config.toml
image_size = 48
bottleneck = "vq"
encoder_arch = "vit"
encoder_layers = 6
decoder_upsampling = "nearest_conv"
epochs = 21.5
lr_schedule = "cosine"
Rows from block 3 of the encoder of a small image VQ-VAE, named by matrix and row number. Rows with one number belong to one neuron. Each number is 128 + 32 x the weight over its row's rms, rounded and kept within 0 to 255. All counts start at 0. Numbers have three digits each. After the name is the row's rms in percent of the matrix's.
After each neuron's rows are labels from the 100 images, of 14848, where the neuron reaches its largest size: "place" is the part of the image that holds the peak. Only what is clearly more common there than usual is listed. The data: patchworks of several textures.
# gate: MLP gate (encoder.blocks.3.mlp.gate.weight, 480x160), inputs 80-159
# fc1: MLP up (encoder.blocks.3.mlp.fc1.weight, 480x160), inputs 80-159
# fc2: MLP down (encoder.blocks.3.mlp.fc2.weight, 160x480, transposed), outputs 80-159

gate.42 098:148165164106150136132134133169075104120133120094159174118133055078121091093123160139102165113122132144188140130158113113189126114075167061131129077117093151058100107072128092132165068149109075140150142195124113085150135144157111237183129140
fc1.42 099:107141169180171129105119142107151084169146108088109162141149165157063144087117115152102105099130149092147165135187165106139095091137111162039083125162112129177115138021140125140116155087160120115118135174152085098133155087148141184124178134
fc2.42 096:099116133117099130152079145172177147108147140183147119113100142186126083079116084157112087102180132109101128148058065104140156052180124151165159109091123193153162090150137132146131102077198114171112107102143117135126097137092116163155092150
place: middle left

gate.343 093:121154123094151110122072125145208116145169120165129133101079134098101121136136070120109116130155149173121105152183085119078081182150187159122140136141180088166130156047127152126125212132135090043141116156151107092120102129119148151144141137
fc1.343 083:169118125110164115061119157141149205152105138172131156084159146137111110104129095106122137079165087127127120129184073155125149140139168120153122106082115140104104097135141163159136091128102069094174136092103138068140143122096177102153140118
fc2.343 078:139138142128108102208097101107102122154135093101183071120104165160128120151147143114135170111145111171124087053134063150122156167161094162122086140083129143112112151173165130154102113077078106147059129199121117138145189148156136069057138111
place: bottom right

gate.391 075:184186129100124118130130149138093149104153170127157090089125159147114124157121194140112145093146000167125112079150099149150124177162107155103130138133165155145082222083172071100113152072096136121131111131152124071087093097151147136119128087
fc1.391 090:142095109099139099111088197123128189127143128075091153152141096135105132167146146144074166123090067166192139143103154144115129101145135148079150167144154177131164171163078141122141114086140153083156129093095122131107106159155041104171133113
fc2.391 083:139142131141144137147172097126117092165135075167114079158129159108088147135162173144171126097180153132152068126114117066153094132135115060104162197110075154139107129099143149133069084129187105123145180108134139146114078103134104141151091151
place: bottom right

gate.90 083:074155189104138168114112123152122173162113167089174133098123175175079096069200203158098142084165070129124099169169107132154129151145126110134151090094160128156103150190119067141090202114074117102150074125116125160153105158174154090187141107
fc1.90 080:154137120112083191169117071164076168087162107126153146070105161158130123163134183190137085125133111124123082087138100120129086072115148119118145133203165130126145145182094145091129094163110135076181105144096092100100153119114100070153150131
fc2.90 075:206110128142103112185147111171135142150125139169160049113144166138148201123120121141127076149197115131079139170101093139192142069104127135158123147131119107158088103173168149086126103093122152105148097107024173132153116159091136087140121119
place: middle right

gate.29 062:103139174141126144151127101071154130152109181168150114135183133147122106118147161087168138177206102146121148090063129171145115167160146067140092105209116119178107150143130163123098127089109166122178090125131110153054075074157163099169042172
fc1.29 069:114092153119116066109099156184122118098143090119135139121133099134106151184104146171156126114124146104176129169168079105158139164109132130114115157081082149130132126098150094109145071132132068124090094075170200086167184160062117177159202129
fc2.29 082:082112128123169115098163070091102134101154148137143073141114147140101199142122113111141142106158112152105098154118084103114084111045102145113123120126096183143099213158093201133126144090190129173139173118151184082136186180145121134141133128
place: bottom centre

gate.376 099:099095111138071144110160153144123141129139109121129187216194121064118095122098108105113115142092128094110117158166158063123209098149113143126152136133093134155137079133090185075133117111174116123092134169166201101150143218113129163165109163
fc1.376 092:057100143073153088090100118082147156189069164168151146050120199169106193142121139079113084149194098104133164146150112149111154100116194144154111114086116140098151144094142116163106062150096155080133106161140120120137099081132086090082182022
fc2.376 087:095095132147132156126148132165099125122107083177153129177071107154121098153094101141176097088094107116154089200164064084183103165129114113102123154129106157115135130078126130128105146173166115094141165148138193160144131150100113175207144127
place: top centre

gate.68 075:105112145178075154096118168121142175097079115147155146127086120134141130108128101104101109129145096108123087117162162150101166158088110173101107176150148169119146119049163089161112144157178132069155138096127090076128116191164229138126098127
fc1.68 067:128141180073116145125114087098121066148122133124122113135180152101128121187098159130089147115087162170103156139077114169200120079150117085093131079179117091135086146200109155100114104147120102148122142175143101144092092125157078132123224130
fc2.68 064:095128105069090113167124152140204098130121147063130098116104113102139082121091088122141082159155152149105081094135128188082126162164154079210117195179095169119137145095121140180139090098082150055128157100194131128136165087133114139140084123
place: centre

gate.445 137:155080173115115111114127098103092156153093151154101137103071123134070115195162130146098157096119158094154156114171095175216164137126159102089155175049069078150138103173102153146140130109113130119162159090135087135103167138107068069132074149
fc1.445 134:131117120090146115165098147123102140129142133120142097140141126156144134137140111185165116173147109147133138138079139135102095112147086135091098122145111107133139136160109120127151162122134050123092118110117124098104129148112103218130164110
fc2.445 139:122132158091162118170112098185139122124177190138076154096134120130212211134115122122102127121108080157116177159123152117123154141086108178090124115152104089158107123128107105213104158171116099139080108116094085194070094166137140153135171121
place: top right

gate.326 078:105182129180094141155187095105135108069163102134093104127132159167135122080124105128170129148113123149114166132098090139168143125112140183089116144134126100089135146166135084126091109078150189131180148118119074132098146135171172093149023083
fc1.326 070:104139080103103146100130130151157164151148122088123195103127105135145124162152075101102145122114148121131128106102211130151061141127116074152130108109170156076188087081150110084110000133150043114138153115098157087115114170108117090174145098
fc2.326 073:124119071116097144117167155104160113139133114147132146119085186181155071092180115082128143193061070162164146198157124100151150083151119151128105159158136160099152117141210127142132143101152128155134093171137115160088117112134121130089083154
place: middle left; bottom left

gate.415 107:147165130096182124137100138143098139156128128120149150189135115089109143154101179099118070088184107158176173141118177124127142168114141162118099116110116094147130117147111147136136127150129133133069122115094139115116171207157085137102124150
fc1.415 109:094127151164093151130089173145104101117113127053182085146164127136135117128095125147163201118116101090126149125126114133114143178173050145163147156162098143081092092125142114147126138106093083093100125104131195111152195078061155114137134141
fc2.415 100:095116071153148174101131099131115142155110110107122069153065113088097139094152112135185065146195184169087077139108207097103101104138099123143128138100104222135125125151084114109110124169096112159169090115109141145141105100110117154170075135
place: bottom left

gate.41 086:093179083167152170114099177096145109140151165190156109138111103153081122138103105103123120192079149123115151097101070109161124143110111148114134149105188113137043055127133079125148076108170116118137073105109128116175082088101143088182158135
fc1.41 095:097151154095183148097149154130109177162120173100138184134169171150113109148175196199099074159107126154047108134161125082125107106125135111106104129176132140111137139166094120133119159132159106101112107130186120119150127087079153093184098110
fc2.41 097:169098119140142093112137152050145103114070091112128126167094106136152122132098122128127172159099101099150129102156099175125069174110143139106126111124152069134076106062186127096111097135113122162117103095152161109160123172109067111232116151
place: top centre

gate.446 077:120144131054082145150142126202128056121148183089134147147145140082172147108154167148128106200143044102151075106154071144092154136135147173169145153157126112155133146099111118075087143100097149142107161121138107177145132158085148195122049127
fc1.446 064:143097130156142104142134182140139148128132073179130133126056141163102096150042180085104163073105181168113132170153204125115140131115181131127093174143060112078140108123097086102141069177151090104150152152154140113149127130134139146092164156
fc2.446 062:127164167094104092145148099170164134116112124167153116118154145117103168114173140080119098183158022123098163115148126128103085113112110125169159230078187122142057122125091149125145167149115195183169083187141136118133138090146120123102071189
place: top left; top centre

gate.454 076:082138111118113122111143169143108109136181109087133116133091089083144113145183137133192153094105183093137083098122158135110153142137125104098133142080137138113103094121157081137120158122133124054182101120153103138160100119220146153214133121
fc1.454 077:197122082171156068137139136148147085193127135073087120159144155106153141091100191105177119115125114105178105172146143130155163105136143193146163157111094132163137181166124189172145154105152119101110119149157093118119118112102100107170194107
fc2.454 069:175127144179100190111121117107135188114137106189131123141085123116144182152131081115168061104134106124110133169099171108116158125128075104144152198140115155080155107125140080094136122165108101115162117079118104172140113085162116139115110105
place: bottom right

gate.330 079:172133123133076188110138136175124217115122074115116099189125209169051118139070105180083145151117134150110100099135179190142085147169124140163133070146101192129143047128192118076138100113108094114136154081087151146096098137137118130127128108
fc1.330 075:122132096089124180096142134088133126089134136120071204116090124076123120134111150136113116141132138149140117094104137160125137123122187160069163150168145117094153093087124082035151105173080131110159148157097158156146128134132162132113103122
fc2.330 069:083124105162164083119182130135162098123084135129144129118154097136137072151134156109141116112120130086142182140135096103165129152103170122113081083151156139144137161144148127188085145155166146119060120128191092141143127119077121126141123150
place: bottom right

gate.229 074:140166169086110117122089174173087115151073108124139124087100063143162083108127116119153127147180179117165124121158184169150124160127175156114123097160117101113109126138129128109131096175155142085124113107144134112141146101122158122174103092
fc1.229 075:149167079169122140095221135108159161127114095136142127177197175124096172199122170108101114130151067092118218161104050098166161139173132091115106134146159128158130144126099178136148148093108131097115099113174143144161113163118089090154110171
fc2.229 080:154087169148134107181174140112154121140172148131103104108111081115147210167101116132140143092094133142125111141103099092121133136059085079108111136125104107159119191162106157113172103139138067143121166153139154089141167173136160177097137086
place: bottom left; bottom centre

gate.165 080:130150123089121127098110150177139122059087099138135174132153142129103134151178110112072136138120115146170191172112147204112125104161176173128077132115116171157111109131139091151118109158195088165128094120200131048159132127136090069109135185
fc1.165 078:084118113195151091098148144150148141115182189140133140091117126114098166073143108141076136143116072172161108174133111182125139123063179119133110184095106130169083088132104155139129162143140137180145157155144153079166112155141134095119148159
fc2.165 080:148156160134155162126137142099078132098085086231142114122131142176129151142099113144151161142114149136126178091107162096117096092176093161117149087110097185139114068126143103098102123093122160118180083150085092135124122079175132121116135128
place: bottom left; bottom centre

gate.384 075:118120075031082122188129159169159129128104171120142155143159191155152103101128105162103118154129115143185147110139177170118210141076021073066108103053100141133140115112175128076082101139123147125162145129115158128095137121145144140159160115
fc1.384 091:106182255159140111113104093119094117064109108103067119103142112114110129068112111137103111110104101113131111093150145122060135174156255206173198126170100166116141072164183108114139132138183116127146105140109153099122150171141130133101130085
fc2.384 079:161120000053047142171158152187192109141104133189099155099138156171145084150132155130111142146114141130142202130123125114099161164114065071040062146083116113133112111058153153107099101158084151097106146136140085112100094091163144104131147128
place: middle right

gate.471 103:098137137167141161067130162143129168125133078118184113140142130108150152099120150176082181135124109149085168153157148103175113076151175151049060121098149139101156103077118149155152120178082144130115133208143160162164114157071071089141136130
fc1.471 107:076110125132166141096119084132135108138154152135182192097113144167155123069149139034081148128156075131155161138107119102072128137112103122190134139164174116170154144140149139135134096133155150113148137124075152149078144109079127092138097141
fc2.471 098:125131158120127173099125156133100154119134127112122142129110096075140161145095140151143172103123131169104139133133107124184156140142131139077063052082098118097157106080125128116151133226174152095136129133179123156156126117164134170097102121
place: centre

gate.355 068:106079138112108156118127207136170060131133129064124129107154119174142080076135155145074066128138102110149142144055113186082114142165123149194089132131078058098051125150116129158148127172094110121166088109176147104140136150116133117139125156
fc1.355 074:167119134159123089183071104066089166187105120112132128138097178197093130128166090055109164135097126090125137128119088124154143116110127072174119154093168129129072154178164141159121135178097146110138085145223108134098155096109143078124164113
fc2.355 066:128142101141089111099129188095155135118095087117079182089136105130088222130135162134178078142113141083182092156083168164154128085140093122097094117133138138128139132185139180126125163131122141154110098152117171142169151101173100122121145165
place: bottom left

gate.441 088:140134135176151093116067131093090042170090139147147080141149109194119113165133113159116117088134096148114121151148139174140131130102130072097096106110099145091143145133179087100157169134080169143166135124128101137130094101124126101078164159
fc1.441 100:145163156146159104098117110104109105205133108114092103113142142147089130144069109140120121116128186106171078156131086136127071152096058106118118142148141109080122122127132147125116074147119116132160174169149133098159186093148165103166157103
fc2.441 091:107105146088109165136136143046144102146120154106201112152097092108154090120152083119146137150141141164053143151113116135140156114090088128174173144148133173140144139149116125081092138136158174192067119083113157130115189009151126112164117131
place: bottom centre

gate.155 106:126102114161069121123145172082161113118159120180117128077150136124118168106134175096087125106103128110110135180183146152108126136122168124089106060146087117164169158121053132134112152136169118110153160181069148160046162103158124093129126150
fc1.155 101:107127127119145144133105165117117114104102046107171145119177123068105141084128138160118123117115138088100135148195101123158144138131104105113170120144184184084162114128096109137098117131158138153158082098182052076071152148103117169128116097
fc2.155 089:129201133094101130136129136120124120122092148087092141105172131110161131146144152164144168164129082129105088074138083072111164072100121121117123127130140084165145126128174151093162127094130125116122138185139193107180083122169135087123161083
place: bottom right

gate.350 103:124093158106091154122139205093078090164169112162117114104082111171166034154115055049140086106187117125195148188126089152122141157127097097156132092157132138135121173156102095131146127180145147064152137163118145101108144144157189096150130093
fc1.350 101:130077098088131184085120098167150109103158176129099132204134108219150105107126142142024161074133141115146133088108164121103108089160175136187100110143107110165137113147162125163146122149103126150168120099102158159106083201130052086151124105
fc2.350 076:085152120138123056093148122092106169119088136188109140084122184062134138189153103126221084168106137107144147150142164181123127130146111180103124100101105145096208134162113148060146133112111138127147126147184149104094142121085154154124101136
place: bottom right; bottom left

gate.318 093:127191145145224128137120109134112158095175137101117131159113097145162083150151088095095138072133111111105193080174081129136162198102147127094109122139190131150063137132145097114128161107144103151104172090135076158140134147110085120087170129
fc1.318 099:058119155115106162081144128091147110157145118152123093133189106154157125127072117081150092143116155140136096124102095157118186164143151073192134154083107155140149083169113108150099113105093154133174143115098147141114137125114084064155098125
fc2.318 093:137220130091190079148056209121099126096141150128090142139076120087169129115090116088072134099152123117162200160184120122106144134070121099158127172143146136150110147121152110127124122165142114153147082106125075172164122153170167191156212128
place: centre

gate.242 066:106165105108151159089153108111126158113135140102145146098157090139148144074111095197135185183130109102110156112112142160140107113136133095108124108069141118110114102123145116084146077125137094186115186187140117142144168111082151137130105143
fc1.242 086:186136175149130115126119146147153123146113127167152140105136143121106095133159102123145100183163117142126185103110173124097113142140059131154166125090140154167149137122168168123175173113073149200088134116063114091106156049061108118097133149
fc2.242 070:142136122155106116128184147129083102141133112121106150145135093131108090131113122094172127115124195102149086140132102125105176155142204143090114113172049093080119134124090142112100090145157124088094157123143131183138129138136080156155124112
place: middle left

gate.455 112:099136116136241132121077103112174159124123149113149113116164104123122138109126078140146089132115107113218123143172141110088177116138110135102109125152082112132111088115139193089140145094130155125126192089170101144096136142044154145232134094
fc1.455 122:155134185079085127077149113151156157134141132094086184092095103137087231136099120139140157174094081131065099124127134141161106165150100116092107143144156131158156115040165115141183134128183119151119130181074140167192151089159150129134088166
fc2.455 095:128113117160118170134163120155141140140137109130112127158109149110105103098178100166086159145111176108064164112121131120106119111106173110162097122096160173127154200186139116162103099142174113079136079130105096103159083090208105080079099189
place: middle left

gate.152 087:158148117078133138143109123067087155196154167111150124097144081055118128129162115155121078144121129134147157122119145096161100127111135159110136210085168086086133169132162120125173115124140188125124109156083113172143136122164136086184072075
fc1.152 092:106110069120132126123170179050178154116119140132181122106132082135101083071123098161123200100104099144130150152106121153129170130094139155151146115114150092089113119160198150157078145174115164124130138128094102147181094110114129146133166091
fc2.152 082:166122138148093142172085108118127191190078144161180130129203111081124145145190115144135083091169074135100149157119135114111147140113104101118157120150085118126100146162163042099140184079131126161129142156132105177110136103102135113064111177
place: top right

gate.13 080:157112200116114114116172098116113168083120113133165188168193139151109104126070174156087130118158081123120162132139136122139164160106126133135108148081068143141141113110120162107144092128124116200128122092182130104141144133094123134152104097
fc1.13 090:091123155125110098125165137112092121116116126105158165083105142157141123085082158161046121139107090151115129105124143125121113133084031140195182122075063111159138117182138079132093126133152134143200113161195111132133157180167115133094130068
fc2.13 076:163134150144129129159135103154115151140093135151086126168213131137159130113113132136125120160176107149144209132149109149137137117156109129087098179088111153184140109098155147149121143113149136192175129126066151107121065089118163144128100183
place: bottom centre

gate.389 097:151152137145156139192119099131086201178133120206121079119119127118156086128175146170130167148184172140096146195127084155162161113115060085180180129142091127088119114197155162110095153132182175171113139090201072119129120119101132161103167141
fc1.389 077:145149134157171132083086206113162087144101160112129147171138119124057169128093089145127082131105161079151162126139172156069096126106110152105154146073129098134135153129093155182126111153092158110147137165076122113102111103133113061134135138
fc2.389 096:117077140166136104129132160146163136177132185156139108122150092100125129186158100106153086133089147116159124186073130175086147031171137134106148118124129160088140128109164143170118145129172106121122091088145120162174138134103140104074124118
place: bottom left

gate.321 094:177117114105132156138195118121112133120108119129156162087125114131135162119123163140043097126139196136170113070159075129103152181135157119171169092100140099080038104117158164161103092135135143130111121119128158193157084163135103123145112164
fc1.321 088:154112058124148096147122144160170115134170116160093048178089134106121190136118127114124170151183118118101158123180122170123093119182168097129131129135103176145108143116092107082139160127095069118148110135181074090133116065093099116138175113
fc2.321 093:137179209143120105108166152089117161137108157103188126101083095164084117083168131115097081126136132171134125108117117106110193183077148120170114104153119184076107157194119134101107113154084090143108176089096117179130124098159116106100116101
place: top centre

gate.299 100:098154124155138099113111090161128102060166100137143090088140195126129071141102110150124126083169109133155158181132160143150106125097171096097192149104131123222095148117120083137133098179109088139176164124113162127154135160104096029145109118
fc1.299 118:141135085126101120140169173160133057137176127102102080171126057099101128161127172109097077092159145123116100106139110115128151070125145098084213161118166198161121066132149115092133145114132106144124108101091180174145102144152163063178150134
fc2.299 093:161167140122179094192151109086071163064133139097127196138116095145118087156156081112126160154164118075087093068150081116156142172148137131092109063085181106113104172132098183078069175134145080101085202156153097088094120138082115137128096164
place: top centre

gate.37 068:124164135066128161117089138106130167162164137144125078123152141127149094159168150089162195108245154156140138119069175137101076173091065041069087099133084083121147137150114119104134148091070178140144138091175122131125089065158160112178111175
fc1.37 071:081127183145188162114090121112097136095130081131083052131123094091139160054155164154128131108167144137085096115121172146162090116130127177181180115187177124117137166154119128104153180129116127148172144110122107158096082052173190086135103154
fc2.37 074:085177140076130133135065192137142174152138176126132135103156170112151138146123131079109120115140170171140140128117156125080141072171163091073117134051093100164113093056105096117156162075086182143176131143130181147094116094167139168103142134
place: top right; middle right

gate.219 090:104093104094160112115110036160164143096132103076156147120121086139076089087145133083100173095102119082171172124153125117125155127118146168115084159077148038123142154133090096154173107142139137190136136096131113116096159044094099169122122165
fc1.219 092:159112166137111129143075108097126082185135171155187137159173130151161148114076123145099116097100160119114120123160165123129125112153151188103099110085112142132155132029140068159169108153116175148166124078153091166152126118085160183083165086
fc2.219 089:116143103113110115137124144100062165071167117150147169120136185106142140094093150090067132150193190155124123214116126126130115124104117096192117148135117106124165105166153097140136108127136187172145120110153100134116144173111091114082104117
place: top left

gate.66 073:135102051109102141168082117158147139150167177109103149097080200081070125137179083081051149136135181115099117178150173162165115156092137083117126100090127089151190033150180132124127136110077134197173108144130157122196099133154110165117150114
fc1.66 080:144114052109100114093097074135103131099135082141072125144155125078057166135121087110145104126190142112145145209136180151166107131090180137180126138136179106108153112127120173123043103141128110143095108129173164140183106142074115128151108153
fc2.66 064:153140165191152173104095115119147089080138188127132102107117181184108145097130087176088143093116152133152111149113141138193133076143119191108141117074144101158137055098148116139147149104130112115172093110034056127142154109190120150118152102
place: middle right; top right

gate.205 093:146093181143113155154155185164191082134085094106126162126150105165099111088150124150121162147086131099116159127109118141139124075092153166135106152108129135138121134139064143148149150184159149095102168205124107081091069139131107150061131161
fc1.205 087:137157097156130142132104166126186131135142114188158105117097133158080204101157194149106169139052127134108213110022136099133110072131143097142085120090143122110103093146128096143149191119169126130120137146080093114112104143132118159122136156
fc2.205 085:135137099108093096140145085133103146160113076126102147114128189153145143145115122103093124080152176120117043106115143176141104166251128137128161103145145197109128091135101139116119103143097083131157159119163089131073163150096115150127126099
place: top centre

gate.166 074:137093157084151156169139120098157134101119135138157173102139144143113119100080058171149131143150113133069112069134172133136131103176146090129086133104102158157134073105099073104126112145134094091163118179091133139139141124111142117054084081
fc1.166 073:102152092140038142139131129125085104135127137112062100083153114150147099129112097102132151105169151164121139141125115135153161125169151088099156176113181133170123132148153090081114126081140124139143101192180167148145111185139173080147097139
fc2.166 070:133126160126142105116099140114148155130120101165178151165159112130085187097117057119133119186101125103062148158138123133119128114176124087108072163134133167080115122102128122166140152118132179113115048154081119113157125104111142105088095093
place: top centre

gate.175 071:132122141161130149127170174118116157093101137161071134115134100140172130157102116114112117123140104147113155154121150181168144116134158108124107081125087132146093096126146095126096107097104105182094165106129191158148173175153124078194139137
fc1.175 075:141199134132138118073083192110135083097188135100089177098161113134127095083127219108091144114105054133118195168112118122158175075183105089146125183127126108114122112075176155143188138099141101159107138154155197103151176110113170105158174106
fc2.175 064:111124127172100167111112147096089154132093143147150105104090199132143162126182091131139125105128193125101112185117121103126104135140181093156133103128135136095108048159064149109089090174086094108154092076130114140188108102133145183169173175
place: top left

gate.474 092:118100072126107124164135136158117162087154131131094166092148147130154150123171146168135124119145156122120116157118159168087170122173152140139086107082104138139115190196095086111135157087119052065104156184099117084110133120111099138129098147
fc1.474 110:136148102136153124175116143155102105061191101160096167157070084149153137128137068114122182129130139164130123135123148084112134165121184123125048142161123112130127123058099086130148158098097111084160099083088153139130119178081117125089115103
fc2.474 097:139115139110102145083146151104175076195143133134141081138100189138097118063096130131136062142148173094120149141120105151132085114131137131122136170139104172162173092140141093170124049152225113165138173101153091138140149072179136140175165096
place: centre

gate.85 070:119137189109145125110110144132112121132169140126152104187116122180189136107124133124112084151094062099133116140152114121114158148114076144127127146118141063124109128100107076121090111082156170109154150159145154142129129105144146132077087058
fc1.85 089:109125184076085154158143150143112131077127091148144129137106219150111120098084116117089086145149091131095151083128140132101142164162179110089104135195168176118152107116205086155122094129168112135138153152123157135131118148133154133095118090
fc2.85 082:086125151089161133127081122153134139128182143133131123122130132136123175156140098086115103146113105160141119123111116088148076111117085153093140132086138119170093180145070092135138131062137129100183112149126152134152151157162153135109160089
place: top centre; top left

gate.407 081:115141124131081146008147202115170171151127079146089146091126130161113114081108186105149136145150131117126075158080099123148168113125111129105141132167135059106093097169161123079104083155107145142123201151141121141135137111121098160080155155
fc1.407 067:120162120191145097149124154125115087110193147094168165137092122136093122172148127207158103068097117120097132172150099132136089151143130064128112107110124156085137120093129073139106060073155131084158201124134121175102091184069084151215140041
fc2.407 068:148097151146115137112127119091160136136084136128104195162110178086204121076160107129132108193149113097162163122160085124079059164058122096170112158157110130102154096193138173103131134131145072132130108119126146129111166145086126094154084160
place: top right

gate.49 090:141131150137121147171100075097139075169138140092159114143128157088151135097106158157094108122152123101153132118155187094120169121135108169103183134057113084136152088126178141119118180166124123092163118121119117079151126147144077168139122097
fc1.49 093:128148170092134183142196126080084076118156136137119141142202152089115130126108130099136098171138071144095163178140103177118089185109072121106131145158152129186138171113111132146137126138134115160161064163163154156084118138102129125114135076
fc2.49 076:149159110167088149116141141137166057183143163146055099158127172102088143120113185126120146141125187117158147141134181123103134115162071142172132103167113089123166160064057084169138136136101086141180130129122092170138071132134158134139120111
place: centre